Weights of a small contrastive audio-text model.
Model: 3.36M parameters, encoder arch tdnn, text encoder width 128, text encoder activation swiglu.
Training: normuon at rate 0.019, batches of 256.
Data: trained on single English command words and digits, spoken by a formant synthesiser in many voices, 78125 training examples.
Rows from block 2 of the text encoder of a small contrastive audio-text model, named by matrix and row number. Rows with one number belong to one neuron. Each number is 128 + 32 x the weight over its row's rms, rounded and kept within 0 to 255. All counts start at 0. Numbers have three digits each. After the name is the row's rms in percent of the matrix's.
After each neuron's rows are labels from the 100 texts, of 14848, where the neuron reaches its largest size: "tokens" is the input token at the peak. Only what is clearly more common there than usual is listed. The data: single English command words and digits, spoken by a formant synthesiser in many voices. In brackets: how many of the 100.
# gate: MLP gate (text_encoder.blocks.2.mlp.gate.weight, 336x128), inputs 64-127
# fc1: MLP up (text_encoder.blocks.2.mlp.fc1.weight, 336x128), inputs 64-127
# fc2: MLP down (text_encoder.blocks.2.mlp.fc2.weight, 128x336, transposed), outputs 64-127

gate.129 097:092132179146128152201112083140136137092098150113135119111182027156191077130101151098153119124147115126110119115089110185111188039175130118113121198082100156125152135132102094108073128116182127
fc1.129 081:096132149165085171207106108118125137092115146123125110109179034118206090108085147129151114156131107121112109117107100207095195064152133120112134200097082160081164119143120086120088143111210135
fc2.129 188:109113161163114142236116091120131161138129157098129151115151046130250102141095187124164073129113107130115161135145128170110157114133137102125121170101113161072150132147085076113065146078171097
tokens: "follow" (100)

gate.232 104:194145125084149130145125123206112150105124098114098084116178120181188098136193120129097150144118069135120129149065124092147158117144097151153142105092092103150086170161102129175137122131104142
fc1.232 134:069060143121095138097084132108135104110123160166154115124160142052138179138120128138119075133184203091119089095171146191186132103109096089120112122088156098152128170102151135118123113102145098
fc2.232 017:137133163131139177045145158095083113116152103114137097155091167134135165145176097167189081094170087127095097107144090155145041079140139065158096186104113117137108133131156076170176098159135115
tokens: "volume" (100)

gate.304 096:069149131180160111097088121138156144164157081161080099108080106100071113160152167165063144142190132194123105082165128155111161168098117099118124135107107114144143189077125163149100080094149100
fc1.304 079:126158130103167107083157141163162134090185130143111105120099098136144117171177187130131157161100129172141101115076122138125145114136117215094170116157062115113139149142138178141134108144099172
fc2.304 099:097149135149131113089132128090121103112144079151120104131110091115043117213129187126117136106100132179142109077090148196094152140140166140101102115136099161182167203094133154141141086154129137
tokens: "close" (100)

gate.219 105:090111144055116093089071203161119092150141129187128146106196085170166159145124110115125121197167139132150123149101105149171138052132077143098097079117131124150089179142126143177141138100154058
fc1.219 135:060097147119042149070136170103159185141099150126134146106175117073094165175086097117163117107126165147161089131156143196158124090136113105104113091158160161172108140083099180102138128104170076
fc2.219 014:100123094078142176075147110106101127124111155113074065150142164135111129104150111145150145122184119182115129074110080166115053100163119132116183111134184123127105171071126102132183113139160087
tokens: "learn" (100)

gate.181 096:108156129119098130100118064141112205137103137113115102135128221209142164192168117109125166118211166131140098070120110116138144079144106169126091136066087064152128154138137140142122127120140134
fc1.181 084:175133132148166109163153164117146110100166113116148142182136066055137127144103168162140115090067020172120161151132117128107092136080137149152116106156202173090147099139092106139125139151100168
fc2.181 065:178117075128151119172164195108137091100119079148164092120122045086081175126134140122101126079111050148116139141130147111145089122123134150171121108200181186125170092123103087169134137140125137
tokens: "measure" (100)

gate.241 091:121138159094160081069125167212137107108118121127101069102203093189131129116143099139106137181147137128115105142087153120174128092140089175149089110048087108150079177160097116180118138134109090
fc1.241 092:096134110126109095065132176153124085172152179102151084172148126138127090114137128169201101150113157114116070158173156167134140113091187117140118107130129126174116143151075172067100126073102123
fc2.241 038:150126150117116150089159120175121092110169083088132128138133179139092152064156118177153131147143104194074104146110122111092090032107179085126138116064105114144143118118114095157184131094176097
tokens: "learn" (100)

gate.255 069:113163138092173098097126116177156161108185111157080103093133060126100134150186186168097153177152116180157116110081118132140171109129081183088122122113077118123116190110130160209139139074131156
fc1.255 087:159154158109106165146155088146100147088133150102163111200151145155203098117150112150147080087085063102150153186080088089164142131059136113141135159136149136121092102185126106109118196146104144
fc2.255 035:165094147085115128138180090170118173128115153085110147145161151185194111100111060115120106112178116085163126139140120053182056092132102101121112124122151112120090101158117114165101156165095137
tokens: "close" (100)

gate.106 094:120150125098105099112104174184124163153130130130105111074167109188119123158177066121139134112094063173158132139055122092121121111116091189122105088091142137154107142131120170195133158129148163
fc1.106 109:105142085153066128120138155151152223155103153068154115112137135154101166180121103118170127056043079161136146130070128106072135175117145142110190087133119191164121119089134182127114147145135134
fc2.106 032:160149095134146206112103124129094129136153123145158125194129077221095099118145104125145158146099080141120111134120109120134105159151131062113096122130105144182076164147160126103222079125183175
tokens: "forward" (100)

gate.263 087:091137150086080174056093078150121218111109144129088113164162192180178110170165111097150180137194138132178162117083084118143148099142056168079110125115097088175105172150118155133113114124101114
fc1.263 091:164125104159143106155142158092157125111134109140134140165118075051152159152101170148112094089101059156115141164148105106124054144087130168164102101142197198085150089133091118145150149144117181
fc2.263 067:174131099119147121174193187098112093107149058130167087124131050066105162111101146132102144084092079165114134150140123095126086112119127162158149124185192166125168089138098097163162145131124148
tokens: "left" (100)

gate.95 058:134148170119055141149147161143190136158139125133089098151166111245115104191117098087153139114147123118166159103097149128125124112118110125150110125139128188081130125151084153204151104075106128
fc1.95 059:110191138069069162069185095127134106199158108138110074158153149193149111144149135123114176113125122094185123095068157121151166106089126126174090082187122161095174175149096134132076149135111175
fc2.95 017:117093180106094114111094108192125095159153130068159080092100130158087169215102129113107108109152140107161134090115111108120173067113149145099080176106146134123161152109099159147081098171143096
tokens: "forward" (100)

gate.300 078:119140118044142087108058180178104112122144146118086102128210124151125122132153059154134111160156105136105088128134169119149141083158117150160091108070137103141068154166116164186137121116157085
fc1.300 116:101094149117055138087117171133135156151145140165131167119167146070098146186083117133206097159122113128152113112176142205140157063128111115072100097181144166145123132098116166116125133111151077
fc2.300 014:069130111099108092128154145128151137110172113125098088136141162122092083072141078154131133145138099138132137140129145142093089046151160107112171094161103115156115187109079117189127110151158160
tokens: "eight" (100)

gate.105 120:097157148110119129058116063146119204145106164132076117157127230187159123161176114107141169142205173102154142107077097108116149104181084144101106155080081098142097167127142133128110111124105152
fc1.105 109:177097110126154133190134189110139070104140087124179149104156023080094118096107157127122093107060089177097111148151153131130083120074142119150121091178197182084157109122094104138145150127140137
fc2.105 210:180118104124158106178157176095131088103141067142162107136123033086084168112123155137108126065091065143127133132147147106142098126120140162153119101202196166130162090137098091166149141143125153
tokens: "left" (100)

gate.202 083:137112154071170102123082154149108116075160143139104095123183094186166093164137121127152124162159113129133111172103113154123125082148110152127102130076124094176050171168075127158122124096121098
fc1.202 130:172060129102078090070070115119117161108138158126151147127179109072138137151119140145185111150151154121158133124146098200156115099131165125099160122074152157160109134070147126111153119109149111
fc2.202 023:123100160117115133081132108145092149074193129095173014117117170184107146175168073166178157151183148127126120127163123122131140116184152124069091128146108137143132127093096124175120048118091161
tokens: "eight" (100)

gate.75 104:162162173109158097117150147189158191114195119127134116126166129193152120104182083132106175158145095138132129142034101086100115098178063162125099107061133114115058122170113126167171144137154114
fc1.75 106:170169126161125154137134101133171172156146112120146168154118130171138131093125145106114206072074063157108143092058117068081067147154133126125116108140132118086122069134152087144161078178144148
fc2.75 027:096124135173123105054088130141103132141143164113141054123155097178113120110082131117120192141160156140128104180054087142118124110131185172070126094164164155074142137053150100172103137140153132
tokens: "next" (100)

gate.110 100:108150129110100134084111070116143215139077137122087091146114209201151163196156105090118129120238164129153132080111127103173109101125067150120114140097096106157136121107126119129128131122128133
fc1.110 087:122107145134152145162156146133150099091150116136153179116128042054118114069106163162134112121038065141100147186123125139144105144070150113154157124174185163081121128160102110140146104134111159
fc2.110 060:172125091134146106167167186097140081096158073126182111102140059103099171112109126128120119099106028151105132146155147112145083117108133155139126113196174166135184081130107103175165142143131129
tokens: "measure" (100)

gate.53 083:085074118089121126202149089116110116124145111142069121098105122163139177117134100082131136151190108186149065129153156083150139137106057150173140141094155135114164114109161121119098107147165141
fc1.53 067:091082117137136134165101065087082099123173105132065136126076115117159203122106114116132127112201105138114054109145173115127140156116079148169128171108169157099157092105158097098076096111166148
fc2.53 067:127184114093108104207124089078115182112107171173075131112093111121128182098121082141128088159114154165123114128101146061150098183084068116150159141109159125155163141117184073084071104157173139
tokens: "<end>" (100)

gate.324 074:152169148101163104102171121185150146115162117137114110153129121184121102174182140153167148119104110214153122113063131180127129121083131193137189094129119115146126205127140169156099059038134111
fc1.324 095:146144140115111137108165083170101154096149142106141109188145092162192116115157141182142091113070087083144155172054110082132148158080150123113115114137136136124129137169107128127126201168098163
fc2.324 018:130086082102098146151168086101116152105163128118133110143141121169195119090147084108093124165177146107117184223113092060172040105122120095149146071173153126119098105157086111164135172104121137
tokens: "close" (100)

gate.287 087:123138153120116094103128185198112124127142167119089099096224123153134130139154128120155098155153085144118126160099125123149127074148083182142105063066120112165042137136115134180111145110171093
fc1.287 074:108077118142076088086093163142142138144158184111152090087142132101122166170122139108151114142135161135135079139133134174162121084122138123096118053106145131139138127056137187107113124119152084
fc2.287 013:116031107127157155081107193166111119167140103135128004109168141104125153117164075143145176168153116128082081070118102106092075129137170088137139100129130138123091155123122106156163108125177119
tokens: "next" (100)

gate.312 084:102139137123105121112084091126107179112072098148103116138142190180120146170154099106123120131255138112159129079134124134151153073202107150125108117087090085158113199123123136130148106078168136
fc1.312 077:112092148114067154079077083127083126132117139099139121122134180192113166153154115110129129156208219103142105078125142136122154129191143106130124133084063088194089155105150164083109111102158093
fc2.312 049:079149160145102148076111069158123153148110157138089139096138224173170094139136127139167149160147183123139095079129093135105138128159124091123137143066057098140115173131128175104113089149121097
tokens: "measure" (100)

gate.51 100:149111089080157127095096127171103131099103131183094127099197059186167140127176078119108088172148090140149086135099107077210172098164057132130083103064102122151080160110103164204122135115137098
fc1.51 102:135065113112100143053110147126125154115085166130156164128166083095125148178108107124156078156119207130136116098174141232161153101134172091113161104121141155198129163085100157110130106072134086
fc2.51 015:131148158048137176144163102186149155116109061144111066188111096167108090134168068114106144149132111117069132092174075144132074083164178105083161157121142096121124158126122111155164121151139099
tokens: "louder" (100)

gate.127 075:108151134117123106111119064137107176095085137137118088148123210158147144150165138100098151123195131147178118107118099108130125084187073161098087109087099059173163121082162121142095180125164136
fc1.127 067:134129123152128120149152170133147128129140129094126149183147093056126157115131167162135134078113117119107176164081094127132079129052150149159115107150173153116064101166069110114158116142080141
fc2.127 036:146142080128096052134156175115122078108126109133135097120140101065131148114163108126097160105126057169086147190169162118123120104152104144141156150145177195140140111135071097190189114163099138
tokens: "open" (100)

gate.318 111:107140131095151140207118158148127139134096137041125067085108116134109156182162145157110082124198112123066118146147106112116148107104137065152140098137141135068167175120182049157108146146086141
fc1.318 107:136146160138083078052132085121109089119173102170107125174166158152146073104106146141147167132086122151161174140122134131153106151163108226099125125095120120188098115154061173086154134110163136
fc2.318 059:089092170141091135092104106092096089114135114158155182135132149150164121109091141094161133102111162121176166122140126171217146157162105158127089181124088148174123134133066181085083108118190104
tokens: "learn" (100)

gate.118 097:138132174089127098078132164178112159124159126153117103136203129171116095153138090118187135182182099163152132143091121166172166040122103177129057071074159137148045172138110166172125162103146103
fc1.118 116:133116115108043154068134190144116171155147146112161153120186152114095137184092122141166089161126131132169127136147113217157137065118137154104146078177144160146104160108090166116112138109133077
fc2.118 011:110118109092112125058090106149121154104101080133150050128141138156087102187165087158151127134149128131098127144130103171153061089153142100138120107150111144101097190087119089201154106141148091
tokens: "next" (52); "two" (48)

gate.120 105:170154174095156141095129120146125179069154091124153088184180076175176124183160106128123142136117144129142183128045107144114125117128124159136123143078102099172071134149112127149129162118081154
fc1.120 112:058111105176085103127080136106164105152076186142108099064129143100108175098140095115108111127135165149113083100175132107174123128148081084123109124120127122130129072081129152119120092094179108
fc2.120 024:128082144123067100172146075134127186152155138138098083114106165161068164090152103109139108104172147158167116131162127109136091085174118119136121114084116125102143171145139070135103069130139102
tokens: "down" (100)

gate.266 083:150105131121143072140113159156122145111136151142123104118198103168153120125167095105136135190146125161112103160097104120167115059162105151148105053039151148154088155132096150189145119088128109
fc1.266 106:102086144104079169076112127119133155156127096133141143158163115069138138168083083104183086138170179123143092094166155220196117050102146109123131089118148124135128166092124181090135097091157103
fc2.266 012:105084115113138163103140206122088153110109114116124065093112161183150141159171069157143203122154138157116093129154126165113076162122131060158102163089099103081105125101075133148136111168103103
tokens: "forward" (100)

gate.77 092:151153143111138105097094166151085116125129136107107072062180093188149154153163102113115114169124077193131154130111134088143128117122114167145122105073104126154098128133130177187122122113155143
fc1.77 095:185137108104060144111148135107120178142122151087154126116171146123137109191118163107147119104091099175179157136101156158112119099122127135117172110136173152172044104052143161145102153156145112
fc2.77 017:134082161135097105093097155143132122157154095092104066161195151131076074171165123166147111132182145177125136111128064124116054149154123181146148165100177157161092150112136084163174118179142065
tokens: "learn" (100)

gate.16 114:131106145090115087110121191172125121126148120126127104099202104154124134148145108151180122156197104126135070170106133146150137060128109168094092097063143131185076155143105182179121116105156076
fc1.16 075:081089120134084126063037127131158187138136153139185141137180108086156191149103085100163117159126181106146107145131125187154126084114157140127124078122193140134114163065128186100137101090117089
fc2.16 022:129123117089110177083131149158141160150103074131102038075097103121163120154156083155151212108166132122131076182140123131111059171157110149151124148153104089117141145107085124143177162176127060
tokens: "forward" (100)

gate.96 108:154123157118196102095118146180094098112118129105106097129175094186185139111167113107111128166159100114140088119068135085156160069129090151149096120035118078148058154141083177195110142137156112
fc1.96 093:112102130142189127135103133127136069118152131074107091133135109102135132090090151126143152166165184107132090160169138170115138119173145129113113118074122054159154171088138147116123069106105101
fc2.96 021:144104124118152103108126190102155126102165112086127094141118098121077101153121091117105173128168094135150106107165111122096099139096123101105107080127164078122153136116113168146119110177128085
tokens: "louder" (100)

gate.155 087:090133129148096133116122063125115143109102103091084097170135176174143142172157120095096117116250143140144159083139137135117139082156086152122098113082071102171125156094143121141156097107162135
fc1.155 076:094103163126085123090103130107094117156134134099122115121127175194133147151121123105115127133231169093143119048164177150126172098196144101132090110070081083199106149097156170098137106102154107
fc2.155 037:065139136137110127090121059135124163137118146116090130121128216207138081122129112119172127163166193112134110114110079145116127120153134074151137169087080102134105162108130146088109108156119084
tokens: "measure" (100)

gate.322 075:141152186078148112100126107152120086113158148152106127167207106192165129127173087107116171134182092155136134150104130071172141074117072137147102090072126124145111162150110135163142174131102147
fc1.322 115:108073125083086134124099134117141119105131161158108155124149172058120154192088120119137083116194139126146116128212162219158163077107101120102147086147165148161155177074124156149108146114133083
fc2.322 013:146084129106161180090103126118108150079124093146077077153130128148113151174156048135116121117186083121112120126132067161136071095136154145126126103149132115068172176098071095177160127188139108
tokens: "<end>" (100)

gate.63 083:150129143087178099131093149147103129115117113127059138132219058166118128163193139148130151155135110168101113122067117135165120084118080147150122084068111088129136156115133152195143110080177137
fc1.63 076:115089135135037143067130141085155177128096106119157175116167130097096148169066152119139112131137147154126144092156179195160122102123134091128197110120169163172125129124102141138105080102184084
fc2.63 012:127116101111158177052151115108091159157083084196098059135117164151138131184120138111160128120134120131128079092126075154119105093129178144171109145136142146113052163107122126114154143185133094
tokens: "forward" (100)

gate.149 107:098162126108120114100100093113136171142086131103105100165126188183140178196178099107106135117237177129136109076126156144152111104149090157102074144077107131156149130100133117142123140109124127
fc1.149 082:142120101142165122160162158138145123095140130157136162134149065070132098098105158144140121123062055153116144171121124124118094145065112123134164104181165193082125108140101108098142120138127165
fc2.149 046:167119061140138113168177187104112101123152069141168095116139047090104154136124141127087103088099081149101160151129150097143091130118127157173141128203189166126175114141118091156160154130142125
tokens: "measure" (100)

gate.70 087:176077107108101138145142105119118154105144082171109090142106121133098117114142152090108173119108086096147220143082176128125096135161053115124118106087156146146158169086157107113103145117144055
fc1.70 073:096187163143177117107120142178144114154121168091134119108172108154125147152117090166176090137116166149105030159138080138111133098091203159103136135140096102126108099182118148142165079143109192
fc2.70 172:117140149131148116168120171119142169105153155124080157091134151148172134140118091147144079165160198193146058142156078103129131099132186158133145150087055109139081084153106172127119079172105208
tokens: "seven" (54); "pause" (46)

gate.298 142:163150137088149119100121155199080157096142103147125133107204079199180144118186100110142135156127108153138106154055112093147146063146095161140073095088087113154076130161111177188132144092143093
fc1.298 079:175147094179129109092105118151106131151119154098136096174146137126165075096118174140196153140102122126124131132132131124116087063118186124151138116113138107100074099130095117068101090110155123
fc2.298 013:157158109107114110066111143149086142118139114089118020147146136147087142119205100168088157100129117127117110129116103119138077127158148160154146089115069088103073146060121124182113126232118130
tokens: "follow" (100)

gate.152 084:175163116111147118127154141178108116144131146115101094137191083185165107144162125117145166128106068144139154164061079079139103058129086178166107122077125141125105154189096138173149169130102141
fc1.152 131:046076172131104122125091154081121088111111147101114121091150141097084168143078134132117114119210191136085101122198193174161129119161157065097114131128144137184134118087119157110095108101162092
fc2.152 016:082065151133108175079152162123070098157102069127115096174142144149138108165118097169166115101156088140113088148114133147133090130168181084142067122167150124125096153081104065160157105158123139
tokens: "learn" (100)

gate.200 095:098161153167098171186122111145118143116112161094112088127218054172197076110111143132175135120148106136124133139073094206079156047167121099124137176089105179114153125132077101106076134120169129
fc1.200 073:078111156167086162176096101092126130126141130104137133075170058115169105157091146133155082111131138135127137098113137237082169046154144118120156188095134183129177129094108096126067144129194154
fc2.200 153:106100148156109135228119081118122169130133153109135143123134032121247098141101184127164075131116107141114152137137117166104152099127139104122107191090112150089165127163086071114095152084171103
tokens: "follow" (100)

gate.212 232:124149104101148145188131153153154176150104115078118094085127097137094150177168105175128087147174095105065125140121107104098128077102152091125117089134140141061161157105187030149102138160063117
fc1.212 215:128119164142109101068129099115091080115161135168134151174150149139173105092097155087137166112088146150194141124121151151166122151156104183131131157102112113202089105161060224112150122095189134
fc2.212 275:098106151126094143106125083113085085136128121134131142142127146161186120094118143068146149083087153126175172161150112168205131114157120167139119143111081140182115113121080181076123150092201123
tokens: "learn" (100)